{"horizontal_flip": true, "positions": "learned", "eps": 1e-08}
Rows from block 2 of a small autoregressive pixel model, named by matrix and row number. Rows with one number belong to one neuron. Each number is 500 + 50 x the weight over its row's rms, rounded and kept within 0 to 999. All counts start at 0. Numbers have three digits each.
Before each neuron's rows are labels from the 100 images, of 14976, where the neuron reaches its highest value: "top examples" is what is common among them. Only what is clearly more common there than usual is listed. The data: rendered landscapes of hills, water and sky.
# fc1: MLP up (model.blocks.2.mlp.fc1.weight, 960x320), inputs 0-159
# fc2: MLP down (model.blocks.2.mlp.fc2.weight, 320x960, transposed), outputs 0-159

top examples: red mesas
fc1.375:437495495518440428579580475492541496510498488480494552482452537506509389506453464534415528455512517479633537584467511543517427413545464533434558546390485528533545532432486546485505508475434478530488469582446529440529415506508547530483382524505558482527629539570508588476509591490506456520480528462527458502501471530575601474505519586468467551502531519528647567509456451485506444497489592543437518527470499496569555597491536482467429411529617478541495432537458430509491472538496482
fc2.375:444511571555439542423553492476472656506559518567454526466447494479493560547562487454461588481481483537433488453524417501518506496516420439445482537355518516497499390461577507522449496431471582433435511481505424465567460458505496564506557459393431459434456493519516438621449554456472541564523565425510531445488564437424554491523487523453493496544514461499388524449508602503507406493485399502525476500454489561469569355408441445414415525532461458495491559605559515513485538473450528

top examples: noon; fog; water: water; dark volcanic rock
fc1.425:431435567537453498514546430486521534439507406490520520474485513430556516495493514533460570463603474468388499531485543454508503575501469462553551450418535469555594497455492548548406501466541607515443558470578538478555520510438495471462411489467549529484624450520547478498473490527446514478426547422597511476489599551418507492555414642486475497477511556492541528575513472483501445487491469595475484539458452418593526525449559453523495555496553513502513501564471538509450579473537480
fc2.425:554561510494418464572468508514481499542727416484453469574480591487558498539513506480549498532502476548478462490505519481521486445453474541489460488512468523489375514488406514473455454445522487395511556557580409518520550547498487497479491407471425512486508561420498479496531544542491568493561515458441520451503493464445542479497505509468523477456538512449443444524408436538473422477566472495421514529477481508514531431527530446463512576447439493433500491534399580524529588511494550

top examples: noon; red mesas
fc1.216:566540521467557518488442533492345444534516480558511496524510518531557520492401524499484524537521467485442536460525569492437489674451410468478468536461441481499543511436541567532508551483514565552461529493597407420463383537470530497489510590452510513487422465435509510573664519491484471449500532464489471479519504469528489491578491545484498506501444560471459488408543537500505501453590429539448561456442446495372440443441453476502549461484580494489478531577551436442526490518500488
fc2.216:451517491456499518545529534562421465516480465440500506536502444439515555503479402477570567568460581578495503494475494555561513530523465548444500541526516580518481429569479433477498543524599413516483437528567469519523414466614538475486565430539494472424551563484466522460609422511490437573490464504618480427426512493435560474474578514598382647497485458530488543508548506559451524449605491541541456531567579484552386491549629511537515489494451464518475490477494448490524461421373584

top examples: overcast
fc1.63:493581537559505476444532410612517462455453477506579566508531496480513515503454495568535436459550493538497477499545497481403484396506556509502475473569569449514473598502514494525458500629559439432433525503553505511507485510523504477519363409494552498512547527535565499488536465430549477484518527471502435486449611495518565467417542542464499485533527542548512404475390448500354432490383463506472511480498470546593471576525432489388442487516604539450442457553489528549551439499484457
fc2.63:474547597458533509428590478542521498521516508491494418540495512372504433590528535583456574412450464540495536456565548472533474475466451480544582485514493576475506462522529522410515556491546489532451467503432473499460363468550559493447439451488556522528581474468465530531505456464430618493503532506452528527501479467579534463472512541437469498458485475568571518437552552548508446558531510566510481577505459466534465547476484493505487443540631481477489486555492447517483585458474472

top examples: overcast
fc1.522:515564462427460492539551502543507477523495506447578410510488533411550447468552440447464499452492531498510470573500477582418467483443596492485524409593524518570551545433452426405471509515568500502524499522506421541525508485626505528473514520569559565467517507672566602368558524494468437463557532438429509508541466491607607520592452550463546504527490493462535610487396478462472481500461514520544567599481566505473512614489596429542525581507552476479445528473504405541504482557550500
fc2.522:554492536483411423548582491491586529427506545462453549498459625538498494462441535460495494477502530557509474546566520448487534593582464472422414444504371563546551601491419462510392509486497486556433617528548475511498459564501542607538571542544509468492561533593510571525535605490525501356464535516520542521494525488511431496552530515454512516483523530398429470465427493483477475510355495491479450480580510458577504531528571391527473520508459581442456551382528474496541526448579450

top examples: snowy peaks; night; purple alien crags
fc1.140:520529597577407492542535492568483465478510465389519476532578494508458516566479499443451461546506474470430539490469712472514531389446505487493473425515450511462474505499416463488470495504456414527523569526507465445534493495555476459472551402411474507466379588494486573517516476533448569455540500452605484429514554561509479616484437526506453524461447522457625551578540530521524514593451544438418478557537528517474525417490510519520489509483481417435500452437436478543524534408458486
fc2.140:522544569488521483555493535499431508464510595474560414493453453578403603511451496451492532506446501549430476505517467590462510465465483505472478492590485466416511581476393507629435442496475549467505554416615469447551382550464467500519584541492547557450532558414453498548558497510480535480526509531495451512471564436511494544521418421516538524390487514486519488432529401520489448480525516450495564551419576504446444474445498588476629414480511496500508520502548460416506490458459431

top examples: terraced slopes
fc1.290:519472555391539459497503566433465500496428473423522493547476560425516512521534461546471446494483565524522501521533426515487453551466511574506460569447558524500520504507406476483573579531613617445386523507559534489523499484497497503508488483486539596589506460576497397482535453468490443488496504504518618506535524423426513528539439497457530512514490539562518477485496424472523444461518506614508439427370515478449549509524490443481481521458512501523458501467556597469451445542560498
fc2.290:491548473512470542549618473467423418555498509530421446538476566526469415461464470487428523554447463461498517512483564511515551448532580520478445556522543550536477555529488573484498407487486513527512549474472451463468457603625533534439452510497439476446403480441476584514622443546539518607547506546476518482536498531490432398525489515468459439458512480537462524468468422472455480458538434382528565540475519557508494497433419493459439548592538555477530509490518477483461410463481498

top examples: snowy peaks
fc1.549:600586526456426408535445465452585473474479455517596589542437393414509482447463473429539481501480608500501509485442538457432441454514547441470518537570511544494485558503541441410464500465451495559445475513536466524588625504540504516526531495533533421459482550592614545501498506477537433556527544462510578543513544599509586489508541512507534503523534533510473611521491529484472501464538528607436454478503472479453430527581483260390539530501624511480458499483447518504525555532546550
fc2.549:477568615537520462458515496440520580536505634477473416420456594383481410527531456564414495526454403493482515519528506454495476389547494448504549457487479503542514460419593484504508505577398489485415515489441440429444458508469538547494494486475507500444459494538430535487553618452388598494451581559451579548467455459549570455497422529479537485483482495502509523495486472478431409534451514576454458487549493506571466584395429503523483455489644513480513465507546443540465592411564558

top examples: sunset; sun or moon in view
fc1.164:442441513415500491475578532535534488573457561551569515404568580443563531573467431552548467458468519531610479464450497490422453525538511582490520602478593536532473496576454537459508466506478520472509531582478447520508593577457491470479530586517520509442481533549536535520535460575494480422516444478407483529444408461479457520439393531524504497455447562360549537536548535580387496514550451504537513445504438555496489403600480545541525489472547434457442512477566577397484530520571461
fc2.164:548565428520477496409558434544544617470393514526483525447490496545551501553542408481603459541571523552534575473454547522546453462522470581540437482533442545533488551494465460478460518442508490492376518469443513497578511499524481540442405534500489462556482474443431558482531443468441504558496522561480439520440603555384562547508511563545470468412451494494548457544409549454439554605467591480520557504510523445502450475495478575557542508456429481543462492484491477462501576474469445

top examples: high relief; noon; dark volcanic rock
fc1.610:407472507494468469538490480565473468508651488415469504479575497528476466394482496492499525463473475593519549533513495519568518430429529546522525490489512522489521508440430446447451446505455392551586509508483458492565469476571505518435538459506417469501411499485529524481539581527426570509521424375475410449433476532421514520496555508436462574523506558496611511554475512492467495493549554452512393467485535459503500541451524546550458621488534552526491448452474475501426451549499449
fc2.610:448575502584483506360499537476364524552435508574456516445437559532524418437494456485569440497480563541560487554451495576477497512573613495492530523469523478584560495511514506494482547579491465485459442507471534495463482499543516476519418533431430500468450504479482442436471474475485610463477554468520478539512522494479451513531417556454453519589413459582363528426508540486484461546488430521507434549471485576532543546555483482539454503504606589535535490516521490587523479577528478

top examples: overcast
fc1.602:497556540520557460510564489453583547489524436575496497501457534537511441474533501550509495449543532515513517524570562519456448443476599477540573528426482448470516503495505481488567572514553499566433523572555523378522502515550456509502391436481458504493432526660548521501522556491418498533534509490536492514403509521493520489567463611493489472510411481504613484496552365461462429503482455536497424491474466549426514398448504434434509440564549526468446411528489561532545563570479545
fc2.602:466529448554533518499552442547451364530543474452600418437499538532485498485453527449493489514534491412523425478501486584481434375602492438525431486478566485515531488520546504514493512473481454574533503504454455437454536521505563574525530441536500529431542566496487566474583470407420412518484571554387575518432456484544477487483492510535524537564492498498452484560447541442500489588554526592606648504476597518570521545562577593411499425547582476492431539483367435577528591494526466

top examples: overcast
fc1.688:490499515470479444585606442473434561506428478565611444529488506455449617499479474543522536560457507498467530509560592357501503593520494536521501510567541478558461457489512528494494464464545575549497519492593453530517477498474478486435450547469628435492528520485518513454475550558485453522461537488609496462389545525461566516573359592505472544542467534507552521460514443467471485668475477525532596574414521495448452468508448511564502528591447417467473497505497529511520469425508544
fc2.688:458478568534491487479451493486447585474554447496419517409434538547561433490516497544467599466440527408539522620512581442495462534510540461504530539492532464573471486486552568515562586347502488524500465586542509418503522490576540476540428499544433483469440423496511547522557526506494525477442523527482551544449538540485484438507493520534550529512462557541533523544445394557423481653474554493383451505556456503373514527493497448483456484518467440475568559512453530440560501590452477

top examples: sunset; sun or moon in view
fc1.13:499538552484509467531554491520538609491512537407422497497500488414491395493508506476448509443484484509479560477590527465522548429532476489461513398437569537501489433365426456462504461505585521484627524469484514526479482525447498456485513459441490435442489570475457558467581562544474535557527412486542518448477515607468468639484524647473447583459481495503567545588459466426500563521574526424458507498458501535513542558467498529460506524573527558487481429480483498572477609465482533
fc2.13:583522476533528569517476508497470477467373523496597568435522610571356447600442573438525478446567568460580446456539527511495496514567544456551544406531483478596462491464477550483458477443458582583497566530381510484462501446514563446560517451498496508530440505484424501476494480574537438453548565491498480493509524437520442502487402550568508486494453493443439505558482543507549494563533441499644535617462532506510559487475531501452451554456539518440541467468531474617506574542526551

top examples: overcast
fc1.67:505592541439581429487547446405523521543508527538506527498537477501532507463502474482543472468519475505593532515634581479483498415496532462565523462580479579472443491439515420384508496489525472588616509582503531458482598525510481495500428463473481480494470607488520532401453414524504633573478461480545434460417441486496574500502498497482515509512457437523561423506491523475500541582463496505498535535508494623528448486529483476494490487569474447467488478555510531567498506461437522
fc2.67:461549453562460579531554593525470444489409448444394515517514628507504445525497523557659536586430539545551483578477473476437473533485494467435533536434551500497555477549546550610591501488607509610539474547583512464553513489542502404525452487441459454421535438509495517439494457483508499476527487501587545452458520522441460518570527493516491464495473446495508481491499464552515561501461532526482529555530450440582484521456464598482578490581544608454501447481467529522432507492490501

top examples: desert dunes
fc1.604:418514533417495423484547546528399445493472401391607450444464439407462456532488474439436302494484458482474550561551472585551471465527432486506553470435533580559492583437514442518539466535550553469493491500494476519544478507501510519525417533485511549392460524473535498524654434456584490527555544524554505516540480482408455531578458530516511510456384564559477541559463480516507474493518434590559509404467502527485512379505473461371419509544484503542443508417448527461477434524422500
fc2.604:534464455462491521428643616453432454534556458428454386482496531526452485504528515478480474552501538570606541451552459556560513504552557550489426555568588460557383529520489488535484571479585466496491525517504511518510467532452479567449500528497433527520600524484441489532456521446494456453518550419569341498413500471442486513613511485497458551567464515614443472494488491510523448510460393453570446468478523536556482503564496515537369531466589498580443454500422492536446424507483489

top examples: sunset; terraced slopes; green hills
fc1.297:494489487483526521520526516485488476575584532406430392558453522503562484483429441461486511484470497588542485499536487482575533623493440531481461558295544553510518505438487376543495637568491529426421543419533511472486464491525541518519503632467540595516492493572496445520489491498423547527559430505454544520538475460458504472554500497532493583456501550515525517489502487489587545558504491540544442397514394510493502488564487414571420584489490511534448554473504533515545565527542467
fc2.297:535425600492613466476589466459546479517481524494465552515477443509480536390592445458461465495407547463480553412561575469432488474432485529464525519568467588425587475510504465509503493483526493396421434514491520407466466484502513530523498469537440477497486472532475462546509589464475504540489459526543552502431492493506548506484514515599524552475568457514568579462491618553498497478562505466548652558498539554415463516431514486542463582497511464512447523574655479443498419342351533

top examples: red mesas
fc1.612:444571536546538467536596455550503463515459407554586485488436494532457366447547456500416515433534553499514479508379475514446450463518416470412506478533503559538596482550462551512467527547562467443507530382432453462523510505580508439506450561457488495504512466505525546568508515546418496468458592493511445546413565435494443477499542596501501501570537521550520545501537458375462511464484469518467552484480580615407467578549536460468472683539600476466474505496473593547461405491512508
fc2.612:520536493527457491506515492421563495525538400552403483410581497586506499469540525482582454435404597534466407537449455567470502589514528410450490512492461492506497511525477553517520419524503462441515436506490436523541485425541500504464401479484495501413391526519438451421547552527513509462540555481457591630491543522486470553523453529490439421552547465504410515484444483543466497422469484524485590367462449459392554508539486505548395529556534581481584500552504556506590494512618439

top examples: snowy peaks
fc1.7:465543535481431507493531496463504430479568522519552397459394482474620568429597509493517498501533450567488545616542520449446520506449611493521535503581501573456543594517446474454450551474599455496476544492603414527533601579544525483493482445452513558424507482449597555496525520496539429509549472489543518479435499569471525500569450559463536505503456480484544463562461497551502507536580479565527539523394493539375453537446532489473507515536521387466482533556480414562507463517494548
fc2.7:452524526621516448514414450530599512455557429611542454459465495538529443478539512510583499539548571444449480521525523453544385429464487531500531502458511513460475510549540515471560552488546511494430479526445556432530461496592562580518564491494543452548526423586525477519500489512529517478514504533425478460568415481499433523437618505480471419406541460508525497525513538462459559515437519523434457569488489477524586411570446422496526514467489473464423491498614502552482486548579431

top examples: overcast; water; dark volcanic rock
fc1.690:548539554564530473513511491502525518509605451457514484518484447564531453532552458474500587430408492542502467576506442601533451544478547496515527508526536550518561476489493472498491503481480410490404528446497525464521489472573571549477446539474528430477499494602494452516537543493476508539506490505504613499513521519500479541525537606466458533540485545459547447486508413503516523479457501470470488540409467480372506436580556474505525502545584544516464490513580419504520539612441471
fc2.690:477468626515518401466553556426527526581475484390501430456478508502469468507467480472434405529520494446489633425530377525563457446466392496455537515516592495568390486431475437537538562547566533430427492534503490479565463480507500523493385477494542528443507468542471553527484508458432455461475532507438443546541499476595575500513536591447479561532461518593482535523469483499522496550514408621485515465502578549558474369468487534521449436454552454475462517510439514513472595473430611

top examples: red mesas
fc1.171:580481510604456491382522569514453486624412462465478480541534441501520553568585567506444562492594523468515557550526475609517586566592541478522604547478366433536502450498533464632444531438495548563575555440485540564517514606439490484510530469595508479502455536420550436538480594381563546569507504460438437536541559454600526501469535487481423482441508432498534508442520494463514505362455565531556541502425587561461521487431443494505503507469490544464476464464543546599512507465553466
fc2.171:546503501562498392559505468658429496538523494423576494476476425480431520445545463429474565507483529502527512502500532520564479494453453485550466540416579502478567534460485569526505635498540495442497527509432441524454580500510520474432484485419562464493505487557499484493549565528527533425489496545492449482536575578495586560463521501532525520463524516478462542444499467653533491409453471416438520513452523527462461486456532499468442457603553494504565570478483516438556402637507496

top examples: night; sun or moon in view
fc1.495:509510628529523374488472508498472513499512511558530575440491558453486454517503486575470381521504547544506586441494523462570449391559483539429348442496550586471424523509391485441505538546462510537474534460448527492580544572508474603499456532467505471469518542473509493530592438471465607514477485480484415482506544470501480543474545480424404582494480540573464524477509598481493505484439521461376459519469484528549411414606535399488437485495511574503455397516561487423524454547446499
fc2.495:446460580526479444502488523569493529530472495460523531492461474549433449480456499487496520516463531509451667442561442461482506569554554496330466516477526560521531509488510461531525518522487527488512530503575642489460421515495407500518443565499488420467549441370476473541521510483567492524510440481473446602649504552535541530442606549521525584434573513524479531461493469505515637524457487453436465500459462558463385429468476522529413482501535545536486570483530478506496435424482447

top examples: high relief; overcast; red mesas
fc1.91:473544484441546426476600497527509453531582484477494437585445495474556401531534443542447559515469549551564556561428572542529536451503528534439523553513511537522389536477470433462580506530442462443560522483564493473464497503556478547510585469450478543483473453577551450499618484525502491631648452479532443481510474472484544485482543567481458563515498576581574535480504438507477488512509488433498540480463406642554447440548530424517438572553547461528487502484511582432473468516485515
fc2.91:565486502411512563522412454502526543456478466504601530580444523462553553517409474436470582439553496528454504437503510473473539541460501536539500489635473504534462510435474463454408462414496556623511586504590525549470515534469536462549576365577531505527587464437518524542448492515494519532468495433546562379424487529562530469458474509506551560481433486445545382527527571524507557456489507470509515569517562502472490507478563531453605565473438452556528547481557455458422503405458593

top examples: snowy peaks; sunset
fc1.46:480526580564500429530489525495462457499548484452543572466514561527507510500408482459458512492536485500618480502537446452549400490489666517509501501330426543456594513475497477471547593535499512606488495477565350471550484517597507519553383512510535479543538548517522473482473487458522574465469513497458397523432543464475494475501524524489541534529441549475520467487502486434492439578487478569512471418555476472567489506514501345483491519518587513483433522458553522597482448445546476
fc2.46:534505488420463511515569607396445437496549410456477464499473507524519509591531539504458492483439551518525520498382410446508470635551402539502529507578529465515551471575512434421521494510576585582504459536464487550529587502633444434430536468510508453473549491493487435511515367484530463464480522494568507571469551550483456543527495470550524493502455468504455465526533530564483490464570523498526585472487521456467480570521555432645537529451426534514552498436547460472552445420485501

top examples: sunset; terraced slopes
fc1.254:544542562479617459487504448506497606578562449495521455510589468519536557421454510462515497548604538502458558435484443456534527532465535530439495562540529500560453488369545526434495508552556513554461482512487463456564531424562522510471533476535519527504434560615569576435487438470499569505413508445479487443487542479483516489519524513469498541540408532510428479538443511502508491523530431479472491468474489466555512424478503374400551465598544477433460486489427644514473486519536527
fc2.254:551557511499471587416532464525492477541505474472518546504506470584507543470453512438523689478530553429460517442547550524484513472445517556317467535519488571539518478513530541406449549422503473557536594522447487524517537527624548438514539442518496510484517513517464583476455502527483515407465504499520535409467573543497373517511463532464507496468413472460464467529511515461543554435566434455534508483464497383500507376599517482482474541506618429558431469498555574474502529528525530

top examples: red mesas
fc1.158:535478510474512532562414541522495545494542425491533458482500423484557454596518355439498415514533458581460515481553379555530476475464397494491563594402457562512557577551540463485500562488613450475547512509569433570571590464518498531507408461422448495523450503552555476487473602465557509529445491560498538496529522591510584465602504573469425580485432556538477546573474439499528422473528568541553524454427490528449535399552502509437512494593487540497418428460468459456549458489464524
fc2.158:448469596491493543419488543467495565542437530431490505523525454545506525414472522536469532491487502446460440513478541456518499533440556568494441536532532437451430550532508484554504486493529600479498492440482563528474562482385489484466486618576623572427478582451498456528477456427456443478493552525560478524511518378465388482640405415534521536576472557511493555494597424509521492457513448433535473480448517512615491486443398470575361528378460501551521567501489523465547459572461551

top examples: sunset
fc1.355:509482515516603528446488508528471488541487422440552524539480599497471439529501464520477500508462413508410555526548546454506543517547351492473548500463560491591418488405503575376509455528471569563588533522555507487546574504546469472507473570433411494505444476572543495480542522521419486514604533463446520458537489513473480550523527541472446473503482516567544548552426546515520540498544462596562534465512451506370543464476451492492465565535396425498519540510476479519495589521523543
fc2.355:490469464542540489565356521528500433478457443511588505481578489590407510412442542473585489500506522418492571447484424495526480441510476600448511505579457459423499455528471550495522408522505445589557447524510464517521407571464562540489443426476535426515474532503405551425517510548481459451532540524520462522553460430519491538460568603476397560541462487504592474543512575513554578534481507568501516506468593447538536471570477603520547528531509560492432383420469492487498546533445510

top examples: overcast
fc1.742:491504445495439545524562460478489517526450447488447471499590436500484499534541472510440490444620420477538516469501504554494478475472600488478451466384516566489549512432483469511558538488453614440493512527514439499523448442507480459462539489496540426459477511554511476469603542454351533527423470531475516494443510527458491523458513499505510571499510503617482522506478361415402474521434514528537495390512597480452531526445529498468473524621513540527468479485526548570551601490530550
fc2.742:435460520532477465493498574468449569478556479477418402552529582557491608502484558543576535504461550544469490591487439529516545462558550536483481467513510478543407503444377561536478549453502550506555620528598577577553475509528457383494460473507538540477440475502408465462500395518591417493528466511485515562590556480441429510518454517441449446542455476504471475482511485516514527519502500500507568537448447450603525570530524541547510425510475468471535472462525554541453469534553501

top examples: terraced slopes
fc1.306:445459576535547504532476390498528578606506511543384502544524495591497442380510513492501508494457427580481538497543509542480489508542577489428548533471489460602509435476536530512497532562478531510542492506493443538540479539522511519679485539516518507530526547465488484531529494472521460439593431572570512484539561529485534431537566488457437418568472449469521471451421515552511594557511418537556466578578497534476574479588564413471523530473478509489446592490515562482439519449516546
fc2.306:547486632492546511513550434543459534541558457459493529605548546458426450559558448510568520550557545457453473520595526469587527514519479457527443514514460576503544547466527554453509565518470480588435493519471485528509511430400505610539467488534563564553503512491441556573631500542459512486540548540544510515456542602514479581465510445495437566527512508482455485540422462447612527621544501456392411473511564504512523481453496394526516414503486549518472506530535503592465507510431451

top examples: red mesas; sun or moon in view
fc1.439:488581539534500385482577518595415564497584494600410510511454537532475478569611491478415490486550486585459548493498559600428511473501536510532433459478453618479479535456445503541521556515464453498513497510567492456547479498441473555454491545422455414484537533474493495557594548473436549524526419424504523464351550508463497542485491519515490499490499496493468490484528565522445435558391516525512505495521483582458347588349474559463495500548415523521489532500586468502391603438501504
fc2.439:514470503434596431460513477487488511516461428516572511478503368510478582514516477499543516435451539475516496522611422554485482539436488532472538478511460483508565456591458505494490452401593517479489434670491545506567482487528472456443440489592579552398487603531552504456485453517509431523442467528569580542489531461557551456512454522451465534503515438502506533460490463524486528425535424497558573621504533437409537443481509485421586427550442371530549547564496466439585524558408540

top examples: high relief; sunset
fc1.502:518482545479530459492487463498421549514507476524569418468469541450537400434540414559467499450439522543547494449484497447527527535478395521551518553405552486534512501328527488465440446524481434510485509509424509464490493509500590570399459547462555482481518481469552496502530592510438528509517453461482465512482455545361589460569496518513461622488518566552600488505481529548510429560560449601530541468504442477509419548460510503513426534453539442495476465572492459498565415420513485
fc2.502:506527524463490505470486502548497533447462418473552511526436520494573570483448450462592549487557573544515522508478549542515498533517582547503511526456423504450513534499529416465456492555421476377503496489538507534543458551523485335625519423485559457556463601493435469479461458498455527480467472526451517490440516477481420500588458474471470512575363461541444467499549509494495526455504386558441489516504546506449567510621577621496513481494526529559570502503507526511489540432521520

top examples: night; fog; red mesas
fc1.243:391452477488471528586438449499477495547443500468416517495491516417457488561518407504505508575458592528467494506459535548505495432501491526417493487408458522500546422561417481465448533483561477391559565503515494544580435511529460472471434459497458546550489539490511463461464434535502536623579545522572536487427671503458571496444426519460410479511550448566472600464554454458464484442579440439516523480496529554555480473511561378465545523515498495466572389476505512520470436510462574
fc2.243:505495463411500479614550598484518442426529484494449528576492515515517556507524409429514485544514516595527498526471536557566496475437480565551516464504502440468520408525426487473384452405547608477562464506553462577426530582588495525527569454522479480546562480458453477495517499634449394644507503481581430470453456491499437495452563500530527511364583463452497471508480507543501526365588501467539547488480535491564477496506553413483593588471483478576526474494509491494518433499411440

top examples: water; noon; desert dunes
fc1.401:471479514386521528516444437421472522522448483531458371555510460410517410573587432468459508506483535520503547465461517464487538532558436546527479464500506530476519513561531427504438604533446528476571503459702455549502522504423517524524464558509592505475510480462570462502567485518452491499518496514596576447470549548496528585576487563489473579485451538519607466504503471501469490609457540470547534535466543463393478526442549559486551561632430538472467498495377552502524487488472531
fc2.401:370471442589599443528475489484484517543425382517478484520503496518565417476593445581540466523440483469447536549525414476483448512458617577454579523463489523480555474458518547475547589546473535518528457532520531514568525460436462440478434544459447528532424524541574482459495537471380452548465491544464531469558468527419590526460558517432472520518536394589495503512438445513521469512436501616461515504528509498450517628610464507430466435585468569493472573542510517496478527538477415

top examples: noon; terraced slopes; desert dunes
fc1.732:490485436501467466475502403489490607463416561514459354535540476376489472483518562609474450486538515470568492525502545439493551424504572461565492392508551476512442530487478444522476478546404501447431532523478514513470380522564554468438492500560628476515498542491512535472568462495453619534433434479599538465474471480525519580469529512512437522460547569526489498536445508522412429552492653518446408554471485478648481554467503442509488481528555481530416490510457532462447513537544492
fc2.732:450401583454485493457454439453462550463402667497514488564498412407520476588491516528483600431497523493434520562492532487487468566459468536526545468525575459472459493512485428528534483492454534457525504466544549489389490478437444471511370521510533580550478529460455529438458481482570531520497423576524557496489474455498571499522466495483479570518473608509503564520513487495461473507546477537488486553547433524492481561539548502570495487540507456593532499506440448563578516499463586

top examples: water; overcast
fc1.80:419462517509528477515415502473451496506337546530507524502528405468541536534412498518513452521490504490423521556506530482496494542475504489556540537573514526473533516503501451430472411549461522533497491525436465553523522451464466417450526478561502555500458573431573502421468418466492543550536476510685557480530507518507609539518504504487433487554478520465462520475481468464488409481524617455546363529489491429517485411513598462496543435559370462514504530425510416448524556483427573
fc2.80:532484534496493518388513499480584550545492591478472463565435476503522390464543457462458496466480419587522515520478523561463440480435517556478549425469526505465556483506471383543486462436354482356426525472420546503454517471591503447421502552555402505500616567480438441545467606428458532473479505537528535567443483494529507529531493467470520544495539542536421523473540517556462428474521554483454475534541533448466489508460482480547508462528466539553554458570515480572500507437464438

top examples: sunset; purple alien crags
fc1.408:368493529583563536490389468550547450484491433455495507475476528469596428459506456491441466474512490527435542594443512528457467530485527500481477498477429556536583577535486516549506540487524480494435548483543314481476425486590544503508464445470481517520522487579534530472469551527571533492491453431528465520491486621506549494545530624471466562510493597517563550495485492484505445466618507610510474434438499541426488591575497399448485480578582538529400478585523523520543471615544482
fc2.408:424404570531503498468413505555399543564507521481462509468516563546494451480520458592459520504504459417473500511521493516488380521520535489455514570516510536525535488449633541499558575503408499467499583452494524396458437534421545543431397512477573499488426527502493478511475562378425527503566599581460592542477509395433414438565457473470480537551431572531495476558517449438476478509498415572560558479487537476613544447419419542439459504448529486533451548463484523421460504547463551

top examples: night; terraced slopes
fc1.238:423512461511477452651429509531380445446480416490588497471509457468508520560499532446508522484543543492481444569511605510491471453466447476506550463388544524497628477537432468520543464445535533459502500498575485493604454500505453392452463560562535453438549525538512534458567473492558459543639522517607566513500530545529539542506440511519470510504519540510512604478544395475498519495472534586520510489467518493413485444424517454449648512496492435471374470431487494458508477529411529
fc2.238:565486513425474555516533571589517542488474511478443530480468655497490430482435433473563603496421542588534566502609498493593533529449539550489460464474474467560487474591476462496513436419490549480484526533389529558406475470486457509489562486547439422513542494370460463473486503507577406495561527552560515523539483454476400441480514489439497530507579545469428543422495482515497524499490471452532437562513500547517511427471470451499451502485472540501585496482539365657520437476496416

top examples: sunset; purple alien crags
fc1.496:546387511518582558506546441483543467520492580522553457403392506446450469443504504509526547405461378533507502518526520475569418553635519570515415510520475476529530534473473479493575518559497496493426554505486512492575543463599557505459458490479494440448510543506437412546514500524516518454522559542501560480470558448496522592381464406391436569482494532508496524510574498550507523483509488474624485469626543480513406495488553464530498435571463421601439542498558538391515520564593487
fc2.496:510545603487506516445533390534423483481550489575589568506540553538438389432484390526506572463591484471521462510469474452542507519509499472533509482602475528515504516493534440400546486475499482532422507544444443465598532514402424542468533526540509551425521427435399551485502465480525570456492488547452481574418517660503434512537484462589441466494529355556523496390611561546525494531498532477494534524458507512424462465427451567538566537470426521539460467562447486547521491506472495

top examples: noon
fc1.378:462425585578581444578530516550408507542606533401418477596576522553517582502390475521476589466512351527466539610592459556550546488495528513548332564565454538474484492506488481498532538534473542507465638509382407481503474498487446577507402514502523517501490513558469455490479525491441545542483422427546546468554482487519404475519487494515437499527491565478492520524556432357502489489559477503494554555443516497527505479542477486499499444612501508471472496524588422444533508505526574
fc2.378:612503438419528475560588454506592477506556424546466406517539543640513540536533490524558475488507410517545495524535436567598560490534511468490499549517474543453516521462588500497506517447463436491443488569536467497523481555510515619515388445473520433534504473571527500470512579506473536499486439512383525505495483509540577403486496492400412508486488481484503459454504448471489494538515507591522457553470500453493545381518534499450538421554633459457459438478456500546552556572506552